config.toml
crop_scale_min = 0.8
targets = ["shape"]
num_classes = 20
activation = "hardswish"
channel_attention = "se"
stem = "deep"
expansion = 3
widths = [40, 64, 120]
init = "torch_default"
optimizer = "muon"
batch_size = 64
lr_schedule = "step"
adamw_weight_decay_other_params = 0
Rows from block 10 of a small image embedding model, named by matrix and row number. Rows with one number belong to one channel. Each number is 500 + 40 x the weight over its row's rms, rounded and kept within 0 to 999. All counts start at 0. Numbers have three digits each.
After each channel's rows are labels from the 100 images, of 14976, where the channel reaches its highest value: "responds to" is what is common among them. Only what is clearly more common there than usual is listed. The data: dead-leaves pictures: piles of overlapping shapes. In brackets: how many of the 100, against the usual share in percent.
# convs0: expand pointwise conv (model.blocks.10.convs.0.weight, 192x64x1x1), inputs 0-63
# convs1: depthwise 5x5 conv, stride 2 (model.blocks.10.convs.1.weight, 192x1x5x5, trained with AdamW), a 5x5 kernel
# convs2: project pointwise conv (model.blocks.10.convs.2.weight, 120x192x1x1, transposed), outputs 0-119

convs0.75:501457454470423479516497514458513545432522448510484473550474495525538516515494523591438531553409456465478451496452512509512518464492577515522466514523514562544510492426494464466447500498608499
convs1.75:514542447568499584471498473474530502474469434521508575534455455478470472530
convs2.75:542456471464381444460476446499516559483456477499437520504544505589456531479418478460495519540486522493580481488531531553477511533526524502470467466465482553511549495488579473483560450506502563490546553428575535508542517529550547539488482455530501460470546576526514514496515425556445483511488539482492509512516569540496526501573547496540532515488456600516488509
responds to: bar (25 vs 5.1)

convs0.84:478525560453459488536449499517525531465574562557527512464547511539489532488470509517487487395465458460481462509435571599530479514514531472425541488545474476485502490512469570432553487512487512
convs1.84:562485468477479529498467530572531558495468508566477422431538529499523459511
convs2.84:526550511561433473503551540476526590494515531508551478481513470514531546499511469567456516512471456510534500479471559548499437494457499493486570455474482508501527451535404470487528420427480515489465555460534560609508469527501497479477511480498550458433466557458527532569493513561529481546500613515476414511483569529534520529514489511561546482485553496506486551
responds to: crescent (30 vs 5)

convs0.66:521517509502470521498464523557499507521483509440516462440491523514530560466483497475514527538403442520489523532474400547475426500505572523501474440492525402511573518568491475515431498517455555
convs1.66:492471449483496464464452451458459471475442477469445439462468462447454454462
convs2.66:496486423471529465471547508517552558528517516570495499549515501517408434466463460468506523479462571553492483514493513518487444457469469525492462510441550529503513455468471467570467508491494593470490507536575473517508554525581491457460446612522492570583406489546554484513560521498520495501527537450461509536480484524434442513558465476529546470507498512559514488
responds to: bar (45 vs 5.1); rhombus (26 vs 5.2)

convs0.104:488476421478447622497527475551461467479503508493501552557465520442512489467462491480471511507487427513612470485520458573493466544488528554504590445494499535531539487481539476489463504536481480
convs1.104:513533513461535533550502533490514497500522533494521541586569490553569559560
convs2.104:471529529570548524499493545474523491521505553493541482519504554466474513458535449522400510458540527516524482486469511512585598531406607477390544476536531479487547540500579496530534509535491519523520474547486488461552511446566490515492446471488492525540463467530545582524494490457502496537580496548489481560517449580467479484514545484482543478542538467507529548
responds to: ring (30 vs 4.9); circle (27 vs 5.3)

convs0.98:454507565509499506529554509516505454470487544458433491536496515506407544471536447519409498463496491483513564478545490509557459508523571513564510522464418454448549456570562531540475518494498533
convs1.98:483476490444522558504451461456502537500552555537559577572512493526521534526
convs2.98:474490483498479508459487530526450493481444500558449515443453451541584479548547532556501526486495514498550533474526595483468460464502507518472546481558518572501429441510478488472437539515587528495522473523486462489520539491493598472465563403489597456479505472496602501470530491474484475518504471561465505516541528433499496520432583510492556459517503481459482446
responds to: large pieces (65 vs 33.4); ring (31 vs 4.9); crescent (30 vs 5)

convs0.20:509524487528564448485445551543498583535529519536569515490447533535499536516509475507505550517521456500504446567475491466505568588431531480586500503499492561480474463490502505475506495492423400
convs1.20:461512450481501449523463451469453436444483448461482439509439447479469463515
convs2.20:437434549504510468414501508436512458499529531478498555535548566481494498480539496530517482530489544513453490496484461472534492527444522506526546467463452487486430477541522513539514475460601520535478468505415539510500454495416425515517510464471484550447461490531520534498446429540586492480454511424446440511625544444475514505467533460526563476519507444496496473
responds to: ring (74 vs 4.9)

convs0.103:601506485500502482459440509549579470521534556569539479521490497525460539545512485544553513513497453563512435586544469490523528528550454490481414518445469535475482526474491491526486514507508595
convs1.103:478458486451550453494451518450448523459478473508427465421443482521523469523
convs2.103:597530481507479441536558464493483531512475532529489485539511565495534491482516484551492490507476542547438507583462502509480499563513509439497448509475389508484460509545548523410454508549499528526463563420492471509533481457540531437492499510433450462497568478550519452554530470604554502452461477500532542506529514547395456493513532462472495459448500531484521543
responds to: bar (32 vs 5.1)

convs0.50:485508445544464456510621537552507508570473545470491521459526471500516547539490555520432465527548489432462554419491452500479466458550519550456543461500523457488458539539482432475491494471509497
convs1.50:497517435518495524464489547429498489523522536515468575573562504490564472550
convs2.50:551540470452463475474451513498490544492499556510468502519474455519546426459480500505535557608428597513436567613584478556503543513556496466502414447474526523513466473613486515500476500451497491524500469500525463488517508492537465523492460554457494510496452522589511379518491452465494478532481548540477480491466468486509507478489508509512434488499465516510474491
responds to: bar (50 vs 5.1); tee (30 vs 4.7)

convs0.161:509450492537513433480520499550483534562437543519534570456535473469448541506512528444442440546487487534533445577509522475526473492489490607523518432492482450528545552516507424490484502450458508
convs1.161:447517561518474448531549540491489522525569469513551564564518532535527542539
convs2.161:434512533491517471491525452505471562571417430505491537437474441482569406451538458567522501478484502417478548467470511544517527435407541507478524429559550542522530492500464554457441500541447464551520548482540492522499535493551521565513498503517470493582539497585460502516448463540513530552473537450458531469483501582490495465478523515516474521525529502516501473
responds to: arrow (37 vs 4.9); tee (26 vs 4.7)

convs0.152:513398555524488457504528497438454535521513411543464521475465439486462487493534476490430546519499522442508519474502493477524499552472427481573516556495550534487421556479489513470477570443524458
convs1.152:530486446490541531450439470458463463471420484522476476436495511463425469487
convs2.152:528556535507516543509499511508480478532568514531507458573557610539490435550490542464495531462570526563480529499510462480468441505487487493437492384494513478508369486556488466536500516530520502557529523519450535528477509513526545470465538570519559501461524559456553465493519472501433518547494535564487504565451535496525418528481425545487527475527516451509519509
responds to: gear (58 vs 4.9); cross (28 vs 5)

convs0.80:469537533524548545477511537511523409470484504462533514523483506497523526484462511433490486374468537510508500603414501527522519503492545483484500455492453559534503479518533558601517444494533526
convs1.80:518526519493445534488466528549488520530496527485454516543555412535591516552
convs2.80:476470543431471471502462538538497555473508528503556521591486450569377385500470518511535515502506470430564551483521419440516430533509507545483519475580466501496493565507462508507486490465579464479504551544491445507511536544472479567501465506517482492532486542522401503511503485506485420512509477558515495576523487469531531484569493482526486501485484473553556523
responds to: large pieces (81 vs 33.4); ellipse (34 vs 5.2)

convs0.171:440506598537405465459433504506518489500486464528553477561509527605531483537507453519456512556541525542441490537502483523544541466560540501437505483547471533486514518450512546531540486461504467
convs1.171:455465474519457477499505540449531532474435574558521465490554544442461487539
convs2.171:563484506457573527505576461440481533470492474523438452528518530477519461547470451512494474497474580551456431490478542483430556456529466507524477427515477545514546517517436427494459430517472549540498514538581472534456451486459383473587461513487534541451457496490473527531470540456527470524471470464560485534531503531511431521454521540467446456513498504516536502
responds to: heart (31 vs 5)

convs0.88:580496477446508459520509509588518512498480531460478500529482486487473431391427459595482537492516556510532534475529526472539488415525494537534538545479538541444509421491501487499464478511474458
convs1.88:530442518545544530539487575468479506543531482477536485562497567531428488545
convs2.88:567554427460562569514559501561494569536414512438485469468550457499474563465469524470499521484465505493479456477443496524451527533468518523568514488471528504447463415490475506494531505484480503510512475508471509532508499417468526430480530493449485484496520557505458484438574504565539477517587572540526460542491469557466468494472513495480509518408529480421426563
responds to: crescent (87 vs 5)

convs0.125:476513469512533500523471509581533512494537494533524433587447558534499538530516507498530550540556466569507440584469474445493539531505486514565520494485492543463490510480523521532483476406407439
convs1.125:456473491466451491498469516487517421474421497436515451469428468463458464477
convs2.125:433448557402520525469538508553490547523499573489492504538494497486499540497515465538474506592461620464460512521574505485542474539493511491497560528519480436495495494483527517543482497501578495509559568494456513558482450504430505530558476479565471535518514533534477522519453561514526470479508461413513452441562490470519468522470509483579474544570476489604509490
responds to: crescent (29 vs 5)

convs0.67:513488549509479488506449542426486552487515539486477478500483473536522413470546462442448549515518461525459571576490489476496488546512533534573590532559468487493496493495473509455581531478556422
convs1.67:461540466548476479536549563453467520567462477461553532563484439506475524495
convs2.67:507504502476519572539461463447508481490502491555440504402436513474484449514479519536537488436533395506502510524541437591502460517500490438562466507466498550451475495520471551530466471559471478532545526511509471471461540478492483526520475543522511530491465498486498611458535459470487526450472554555507498532476557485527465535455440517529595399533553478435489555
responds to: ellipse (25 vs 5.2)

convs0.141:467465503476435558502577506507489507456452430563486544514487462557481465554512537525516519468509548553485456395525565443502518465517547477481521546508524470489542535497471470595495532550493436
convs1.141:437545523461564550456518559539557529445522463487507518455569520499485534503
convs2.141:492484490473512498490456493482518613495465524532541581448434519497526521523516566493484503541498477473469575495410627570486488521534491445510489538479500442481459519455461503477534545501478508464444455484481514473554536522552441550510555504568552506451506573509504506525489515587517492522523491508556505546410519531516475530443551516512485571492475440471529582
responds to: triangle (50 vs 5)

convs0.122:445461500455464531514521513536538485554470470541478449550533535503547438515536442547491509514508525530507427497465513442459385459575529509482447585482533559513520509460455523553514552481468517
convs1.122:553466527521418446460557515476506520490548504558473576559522480461520486524
convs2.122:509487541431473459444478534437509572488528497462567533511522521516543504549534488497493545522561524480491472478472517512475497578504538505512509462491445428525470526431478481455523476544472579480525512570453508392580509468519509541521539505539554570505454494529507506526484484521444545501378479564547508554446442526526462526438565523549458446511556483489498539
responds to: semicircle (40 vs 5); grey (33 vs 14.4)

convs0.183:529504436539524481508470506527570518527578522517526477534469548539450506555545494574526488492500429510553419629467506474522535467506542449489436444465497516451470532525528491504502452491454500
convs1.183:451526434483527461510507448442492485430433510481500506495450470456426447508
convs2.183:531499506592497516528611462506450503514466546490482563466520506452533467492503535550467470528467567524397526563489468486511464505480467495456430561516495498484481454535527464460483524469532482498522496514460493495481457447504426457546525510505531505496482521563482496492534486553614480494521444496473488524579564526368490549468550502424543508498487476422544509
responds to: flower (38 vs 5.2)

convs0.177:500494463480525475503542489522538462554528495506509533444505474488515506519568554462486416502556523568504473445520582499567533461522457487554512449515467583481448547449459461439494508463410469
convs1.177:475495525518498494484463536542546479496484495528540589568574493578525548539
convs2.177:572474428551425516514465481559439476467507451516480469571537470470493461467491510534474516528454517445494539481512485528450491565574497550550532561564451557484488498484424604483571433536501420514434547562520445562513552493489518523518541465500533522477526565471526494518542531551531482513487478491565529471533531497445456478500507521471543500589482458489516478
responds to: bar (36 vs 5.1)

convs0.73:496495510496461470396541474559515501497487488514507453451526466531627478447488519569573462463466522523544462496477506489531545546482498416488491533480493433464541586520531483506488506528563520
convs1.73:534521514549488451521564470548512574533549507493519560572548461476535536514
convs2.73:542417530496471513529419552469567483500585482445451539530591508414552623485521511504440530495505521483500564451484471511530523538539556463517480510432451480525444548494520481480522530538516502485471518529512500549479563480466497530592464491527496498505497598555544509578564524544523507505519543455538478525523492548551494460469511524533425528489498492482541487
responds to: flower (98 vs 5.2)

convs0.179:473502492394548471471505527505486479487466441441525445459493441517501479466497547547490548460498509446493515508537516519498437581483451532438457494514512525540598458493461490442447557518553563
convs1.179:545539524519491498482430541463487454441509461448436437438473505539452523488
convs2.179:479510425486499538469470423426469560498501452481440496517471466473522492428474509515548537537448539511477512600537567467504500464543450495482499529603516547463488512488483492528465454564455452461439593491502496437574461508487608501537498501499501454552446488505468474478454484462497554510558489497495483529486513532509487476525529576445494575527571540528482548
responds to: heart (26 vs 5)

convs0.53:508465499547497565494524515566459513447450494446519529534494459498491498420419460509473496584512457489505456486509403515468529482469520533489534511545547503459583476514502418476462434557446497
convs1.53:487522546502516466583550526510434483524546559435436533493505468444507531518
convs2.53:529487532549520523510538532466446555462458570520549449505522472497560517488468521492503507495516559492497590428510560429448505457469532546456530467538514504438539510473540509531480500498512522510461549527436552470550414563545454503513549528525455520492535467443554578483372491461502499514488522530519579535537523480454488539479570446513540504572431508531503486
responds to: crescent (25 vs 5); drop (25 vs 5.2)

convs0.137:512467484487462502535545472568435503505434501590495473556520548543538528549480430521527490455454465518505434491460542473494398451555497529490527537519471504470507601441498508532535543530489492
convs1.137:461450529487496510489527571545510477516480495383466509528545529565549495520
convs2.137:486541581447506559488477543505452551516481499511492543518410521517551596517499513501452514568542500486538511431453505579455482526523554459477526479489524473534494491476454492495549519489479487456474466494461458426563507449521494560549480512549520464465430531534500528546549425508429523492445466509525452567466505505512537518451532572505460461515548438474556604
responds to: grey (32 vs 14.4); heart (31 vs 5)

convs0.16:466519541566483461468515535483490507495486539525594421494435486478496527502538392485491560517462474481517494564522468564539576519541488482490389541474518484482486556498503467483488479424512514
convs1.16:474529467521509531460486450420512452436444444466455493466444472515472447488
convs2.16:540544456500498506519532455483500499496570486464461519549545482488487559547503546537562493615445541536474468505540523546529589582558496479484468575417443501519534458473578517506511486528462512536456468485406484449471508491501481461496509460425529512544470536503498496516498537497499389462427470524457485563531520481465527536525480580455511508549519491472549534
responds to: grey (38 vs 14.4); triangle (35 vs 5)

convs0.4:555455469493548515512527525474467526492474480544488550468473477539495528454550495426541449436509443473474494524512527429461556547479512482543587534525530556542491541462476554466564565530533418
convs1.4:445494496521557520550551522550575501551473491567485477523563452517492489557
convs2.4:531529467465518447497436506598529513469471486519472604500434518482525470515572481483527492492546513530569462485528532546579501536530542534529501498451535483562550531494450518540461484444481555484425424485511468484500563481536500568514544463491538532502378505505452460536502529504504516576602459538488480466557503432481529465550487447528513492529479482512516544
responds to: bar (36 vs 5.1); ellipse (25 vs 5.2)

convs0.26:551410382516526480530469513459486500465415526493499499486443478574536488470510504465491461479508499512473455489496415500501563475558540544525488411471509497491544542557445466563511462510489502
convs1.26:477558464548511520516486523571513490551480556501590493470433509495490432532
convs2.26:530502474530504447474523451510488480501471513446545493479502454572600484548440486530547467506433481490411441493542485559518505540538547526469521475573557582511546472450564545549526506486433449514520523459484506476464497490499500515483467470522503495546501473514499530548438465537456542516530470531474602519451554536535592547536567453440465500465567507449533471
responds to: small pieces (61 vs 33.2); cross (44 vs 5); tee (36 vs 4.7)

convs0.59:432574472527489548545495486470515532414495517584508450505554492516505550543493530435485509509508468493477506392507461437493519548542523565469569500513474559510461487478541473457574489504494445
convs1.59:422452533533445416540486539479444542524544549480516527514487513522514445502
convs2.59:449507490437462465500444496481527512444563439489516541483506507513531445526583521473539515574474469492499533559557505505557539557529459563543449540598432448500494544525498509505485485513414527533454477554521506464536460559495486543505495612495520528537494567468510506451556572565464487447493498507454505549510520511417547506513467489472543499502498468418452521
responds to: grey (34 vs 14.4)

convs0.24:509470522490554481548499522517433532529477549459504490495507522538447450537453520501487493573504588543543440528556450493548440532502532599557537478501532438470487540473511487563449498504512582
convs1.24:468506452477476510518535549502501568552566496482421438490557545491488469554
convs2.24:542603516471477475494607411473467482487467556505485478456424534466560463519505503475517535501532459498494526509488499463520601473493497505469481507474499507531459449545506462515449423470403461466521573446457468472509467482476506465460484547528589482515533494589511491464419425520490522518489515481450512499497470438472497497516507512426502499591473494422536494
responds to: arrow (59 vs 4.9)

convs0.126:511475564448524528456445551538473512544439562533460464453554479493492517533536513468400527467490491436569465520467454466541550537499448522492529585508512465427512485569480513501503490452542486
convs1.126:511493544501460513437482554549482540527566550558571524486524530475463437515
convs2.126:489509505524488477525520547475474536533480465454487549443483532473498475550500506498475518404515489547560448569520565502493479540418453531529546571495624456523530511433481550535534444550435478533496426470536514488545447477476509490500524494535526509522498524513441480518537593516493523407423508419561491490458533518491465466538478536440537544572490531513504484
responds to: arrow (37 vs 4.9); rhombus (36 vs 5.2)

convs0.128:547477540515447558473495535580546527487465510548558408554571534523527476532483447454503518499518549537554488542495478527451449458571489547458469545472455465470458513443492477533503558469522540
convs1.128:483468561481501475572478556503482524586563472573494487530518480548487548509
convs2.128:470486506490516441467490574442428588501457471478577489504432512470553460497447505468451527473539452478504513498430491518492440565491511512503547481479470408522484507455549501510503521554441520451493445565427483422552502506529474479571509524549526498476535509542467534484564455501466595485452508544524482562430464538550448511441547489550475500485499448462479524
responds to: heart (33 vs 5); grey (33 vs 14.4)

convs0.30:489458476546422528553453524457510586519555498508496459507470498484528497560429423538490462473448537434479521571531568502498518524526520481538537515518551560425470458448490487463569487497537490
convs1.30:563520488459531494498463554535452459470455500543443459495460536554438551539
convs2.30:448506515430449525524542573537531562523436433475495482430529492538494483546464556521527551472518549466480517507481532488599515533496419591471532552538550512591477516524514567454517558440498488559499492557501506518491533554545502564505411514514516493492517487517536515526468507511522531543534397520496528619519552483525516489562545502503491469497521503523493466
responds to: triangle (25 vs 5)

convs0.115:461477499467493469499548502455451517557415497482541537485527440519504489503502461468465490514448488462521489424485609468512466523449396499525562532542497518457496543480494512492587549471570542
convs1.115:488496432450499477445479473436488465472446483441444505492429429503501469470
convs2.115:473417526495541569540508523447508469433472402513492490525423572501516403434529558510518549476583469502477553502472521519496489483515461469461458484508492527479484561475509448508509454487477502521492506480565516458512492462515549510503497480485530485516507480515532480503529523503461487582553599425464503549463417537562533532579527481500401459423474458500514460
responds to: gear (35 vs 4.9); pentagon (27 vs 5)

convs0.25:501468526490466547570464482492523600422604536544541490554496483582482531491442461554540515464499481425469461537461511548539555509484509544438473531503558514493511508474478525482540544484499494
convs1.25:494532527453553463505521498538512454572548430534473465503445536480561549461
convs2.25:459475478474516506551549499568528548526419502427483504455408465537522468546509542476511504436564545486505456509523431430446508493487475470560468451557469447506458512485424488459486552449447504524530518615477530513528567439461505525537419498510461533504452507555548476534526454470461447528514582552508535491476490529535497484474523543491525451497468489508438458
responds to: bar (29 vs 5.1)

convs0.185:491498526489479512440442501517567562494528461508476438513534549584469532455497461556508480542541481497425485588522520513491540549544539527410506530517512512494536522408468559515479495534543560
convs1.185:554531568546487478504542475560483503450526477440533418473470530552482542510
convs2.185:484561535476455509542517455488516584463496436458533579475477478385528435492579462499537545527490520507502505569414466461519501406501409441539544542519440485493504519499496520459473494567520474506506528514557460528548462443530511469560449535533476545543479512493430478454418552501512478533539448482481493499485488468499524517517554423456548503482494498507544484
responds to: heart (29 vs 5)

convs0.164:446490512465491463483415493461516524467588507548520453488508558470488461516443487548446495568498494482428498620554490491531450491536530516467481509466526477487543502410483514451496492533576476
convs1.164:441497471512528499554531532561529515464450445474452552501433472449496556457
convs2.164:496491495494483503492425466511576534484431497497517529482500542457429566475512519522585496512414410541504537477414503526462493515551614520444481548478436582485472451502432560494523520509527491522589463456538475526537496448437541516563470511511481518418499499534432544520490497468480471502470512487462489473451497437543504510478458481460518466485481569486444498
responds to: gear (53 vs 4.9)

convs0.114:535473449439512583493471479533464468470554527581511541447542624531450474539505488546492476523493496516474533520522532491474526499460553502466548514408523540546484536469551446480459501508550463
convs1.114:468512460523456574450538492489561496538559543476478563505532450446518477547
convs2.114:547508442438510448448494475450547555486502472449398475558505552516500465463434573530514485482478415535550461483497525543532476550521468487530481582497542497455535525480497477456444447562453518515480429545458592485572537530569579522531481418445502469464486488492499464496527539434491512512529519495540483516551525574491540569484473504525479503541476529510472510
responds to: triangle (35 vs 5)

convs0.149:455448505474442462474497488558484521524486522510517519466497467551559482390506433533495503482464529470523531485556486460512494575514556554508458516426416500466514562522486416522500554515498426
convs1.149:491521567532479460492534542503528558539540559523502537515549438440436545494
convs2.149:521426497509490493544433524504557496471469438504546493506430482532439554465528500513517582562494523462409532473526526516511537503606534419538493488495448473511484518525489475542548527538566535546491461422514471507454480411505545503489500482497508462532513449498497488562587474523453506453533534481585479520498522478480478507443496548520513507470447520484445628
responds to: flower (99 vs 5.2)

convs0.89:493445538435526520492438560519489559478536499560467482531470471552481511509492526539494554460432515443454485417455567458501541516473588552473463499523578462499494518438469486466473502519564533
convs1.89:503503479537482591480456449550510472581530456541483501487449518489523579510
convs2.89:553471493418472392485549457481549572440481522462506466439474455501497533490444524471440508554515515496560463513522554496444455580441480454474545506500415435466492482471452423484554459515548508507464508501509475535537451469536457570465485497564521544510478535498511510538530392568550484494496532480483513507453480503490424444505555481495507486485565514487477457
responds to: small pieces (63 vs 33.2); bar (34 vs 5.1)

convs0.47:504483440485459530556509473484540570425522540486447456521543466511531500527471458568490519473533495456436480559534515475529585505494566513388471505554562465456538472454487470512531462479511466
convs1.47:519445519462467574562574498505448538497475541543464436519474511460528505540
convs2.47:496428481472524513503470447507516508514407532486502533418518505529457472448532510485478520505462420498484508412522479471423508497497468534431431470472477510499466491428483527510471405524567497543529503546434533457489481465468476582446476489543468497539528526569444535494507473620420482544454601510528508530481549435536527490485492493540479470539492481477491510
responds to: grey (33 vs 14.4)

convs0.118:556496460418485494500501514450520511456426477515480455498525532524515441543469433524524406468486524568512538512610526548492502502544523528473450511510501513539575487500487477512461562478594525
convs1.118:545467557541569546498464576482480472574483515514563475446481530496491538503
convs2.118:517453474428454422492522460511532539452509539518515543491477453470486502460581469458497455487510477478482403412474435536536447537518464527545516423491496492489518516465527538489435512487476517494433370520544557455497485572529487584500504494497533469512477572402465525483502462520518522518464510433506539569535471510521571460471521503538539526493463488539471465
responds to: grey (34 vs 14.4)

convs0.129:512457509426498550515557526567565533507495446520542399517510548478474512455516452497505475547481559539534502487509479463475490439554518596471480562489455486530478553455522536496552577497480536
convs1.129:508507549564503547563498515509539535578418509488431482494448513528488527537
convs2.129:473463538456550512520535546479442591482459510456558508510471548491540521507434491487486500522507515507488448434504519521510471557489499518573560548540464448501473516418516536505520470545487528463478444474450487447600492427528509519542491492571544489481459534509528527503556513503481567480462470575519441551404483479496471500461528471518406529546487409435475551
responds to: grey (36 vs 14.4)

convs0.48:423490554507521474482519472546528537550501485547511486555444508475518487525465498472417449537426516457518428536504509430506504424486518439577502559522483440438541487494454531450544508515554472
convs1.48:526514432557539480446484560491493545542514431460535487458531494540424496525
convs2.48:505467487562535461519445557586515501527438532444545505500527505498494440505465479493477438556493546544521534601541488535521456432487500474532467514505510502503431480555487450447488507508527584483546435514544532465513556549467511460506573517591499467556517537437469451537387493468478531510469473506553563463465526480461530533447519467500477532526416527499512528
responds to: small pieces (71 vs 33.2); rhombus (60 vs 5.2)

convs0.7:501499485502533525519512560513512561506507424505517553520508519525542564516521558498554504524493523467462544535501556497416406480538524551446529559526434478534530429508474486516572577548534550
convs1.7:563465522454450482514543546515571561459466494540521446545520498558516548487
convs2.7:499504492433431480494505489480514475483500470513527558477516550492490451530502489476488487515543565524525412465464554591504494537416508485510514487502510489552524452473536470495533460512563576474467446532470477491472476526551508555516523497561578504499386508500559498526518474534491554544519497538481498474533600463391496432518438520561457431504541418445487506
responds to: ellipse (56 vs 5.2)

convs0.109:566495484552436528486545539450465498490538567573453511527539490563464453561445490594527488501504481544458529513459476501537524435599512553529494512498469519479480434571494513507525459508523528
convs1.109:537450526412510543549522465517534519488534521462484542533451512579506480435
convs2.109:528488451564464457456516462450578565519502485543522527421552582531438501467530474579529521494501494525511503468502531580501481503499435503452557521498597499529446527469561477452491549524448437516478511509518493469511454512548513501478552476492599553401461609488510489554446487540491563461521486490438487463494453524510531492498515514547505505508517547510557482
responds to: triangle (36 vs 5)

convs0.132:591503467488513538528497475602471477502484524481539461459560474485519492449460485499528554449443504548528523581478462452511542497496551524478463436481493505580506550556469483542511434530457572
convs1.132:501496486479488481446469460493480444452438467453455445441455482451441457460
convs2.132:523439485508541520493546495548500485534453444451438492478507528531539549602580472540507417493550516564485487563471566518522528425478564507432537504528489487506513447504492444505549486490541543465522534499492497478493476414459560469463541467469538525507544473491530524449507432493439488508525512512465466517537510487379461450565490473563534443524477521587480517
responds to: semicircle (36 vs 5)

convs0.32:407503485522471552470535525568493511543453481532444506520527440504501519515499538489566463427441465532576445484532539501548509537496583555480545478446511527485447443510544516513445528461503441
convs1.32:475498531510511521536538547542515562554565562539514547562554525557507532487
convs2.32:446484488486488477478532503489528497489545516510512518539491560457478523477571509512454536419457462493452516445418435488540600501485587487384539506572487449475547501463527530528482529495458493485511436493533473529438523497499520530456475458473501469503445423478516629531515490446536430510542468548474462518536423491469491501480463544451568481510485485475477544
responds to: ellipse (32 vs 5.2)

convs0.163:464515535512473535457466558520462516518469424460477455505490509469512549478458505474522478499465382484491484497561502441454386448494496546491481487516489445544500481496534596440460549536458496
convs1.163:457504492498525495456530557475425455535529542525451438486541506551443439531
convs2.163:516602509520524549526497509514504490500496537540555466435543509542544556542522529512524591463636503478480475527418535455511556414498542466551560489494526436460420554475491547496534560438477500518475531469485569478499522483438541535530480556563473508470580495527467487478494468504479517494511527536494435534441473508472510484438499516525439469480459488461464526
responds to: semicircle (51 vs 5)

convs0.130:519478573435456552526513489533504510548483491528519469444507546512530494504527437483537516479499564571578499552498473508471454462589499589420509539462510475489487556459442499504554571505505461
convs1.130:541522499549520488530480567476531486521535546460529445493581574442457521478
convs2.130:475513530485472491465537574501515597497473486471559500503432507461496494501501503480491468537508494509486481454459505551462478544498524521507497510487435432479555550409497516466585513488466508490462499585534491389523473519561528485569484436604544535491526541520485487510502515469483559514407523537478486592432470517471536511407491514461461466528514464452473571
responds to: textured (65 vs 40); heart (29 vs 5)

convs0.153:547434500517483469459473483550462543476505414543456461506502479505547453398500458502545447522403540511559455488502447522500460507446520472462443555519467469465502467576561495520532518495523491
convs1.153:478565551565481522545535505460531544515453526568544486430499499540487445523
convs2.153:486524457493567501513417528482499457493534430571412397524501556478457533489465510461477510572449554409477506443528512474554521568510474528535454472457452480511478526546461494499506473487475436528505444487520494528508476561510514465508577490543527414464552585571435495509536497510509480535479526541542556563542498530512458463459503561474496565511502475524486476
responds to: gear (38 vs 4.9); flower (28 vs 5.2)

convs0.56:486507489447462547464472532560532464507565561508478459484525458530630457478556558536593475503504472517504534461502483483532531598536483479555515471492444548485535530529498479495459480542534502
convs1.56:504434504531534488494466542533512537546577499545495565569474532514558529449
convs2.56:582396627453479547544492558474516470530573452443504469525503553500474554486498454469450493544468530494455533484482455542490530476499486391528482493436495498541470573533521445477517511527494451507520549523546467477518576506470510562497436524501497561482480458524572539534565520465507510477542508452562466488443457533496481498415504510495456511490442503492502466
responds to: flower (93 vs 5.2)

convs0.15:460500567473512501458450557520537509541495504498514474488539486527501497484463532555535596479516499410409503516549453519501391492507533567434476513514477502562495455456462574500487471540523535
convs1.15:509481480499541468537472482528517422518488461443419476507446538479420524449
convs2.15:548507516500587529529512514522504461500461507482524556548457533435472573496505500519541489560419528541465485528418459535511509516570597507574458571519530535467494469507548593537434481516465504472469466441483544522578488450472609525455448463437455495540530509500501488524508437552539484514453437459467511496496506475501529523517536509514503484458498580546481498
responds to: ellipse (68 vs 5.2); rhombus (27 vs 5.2)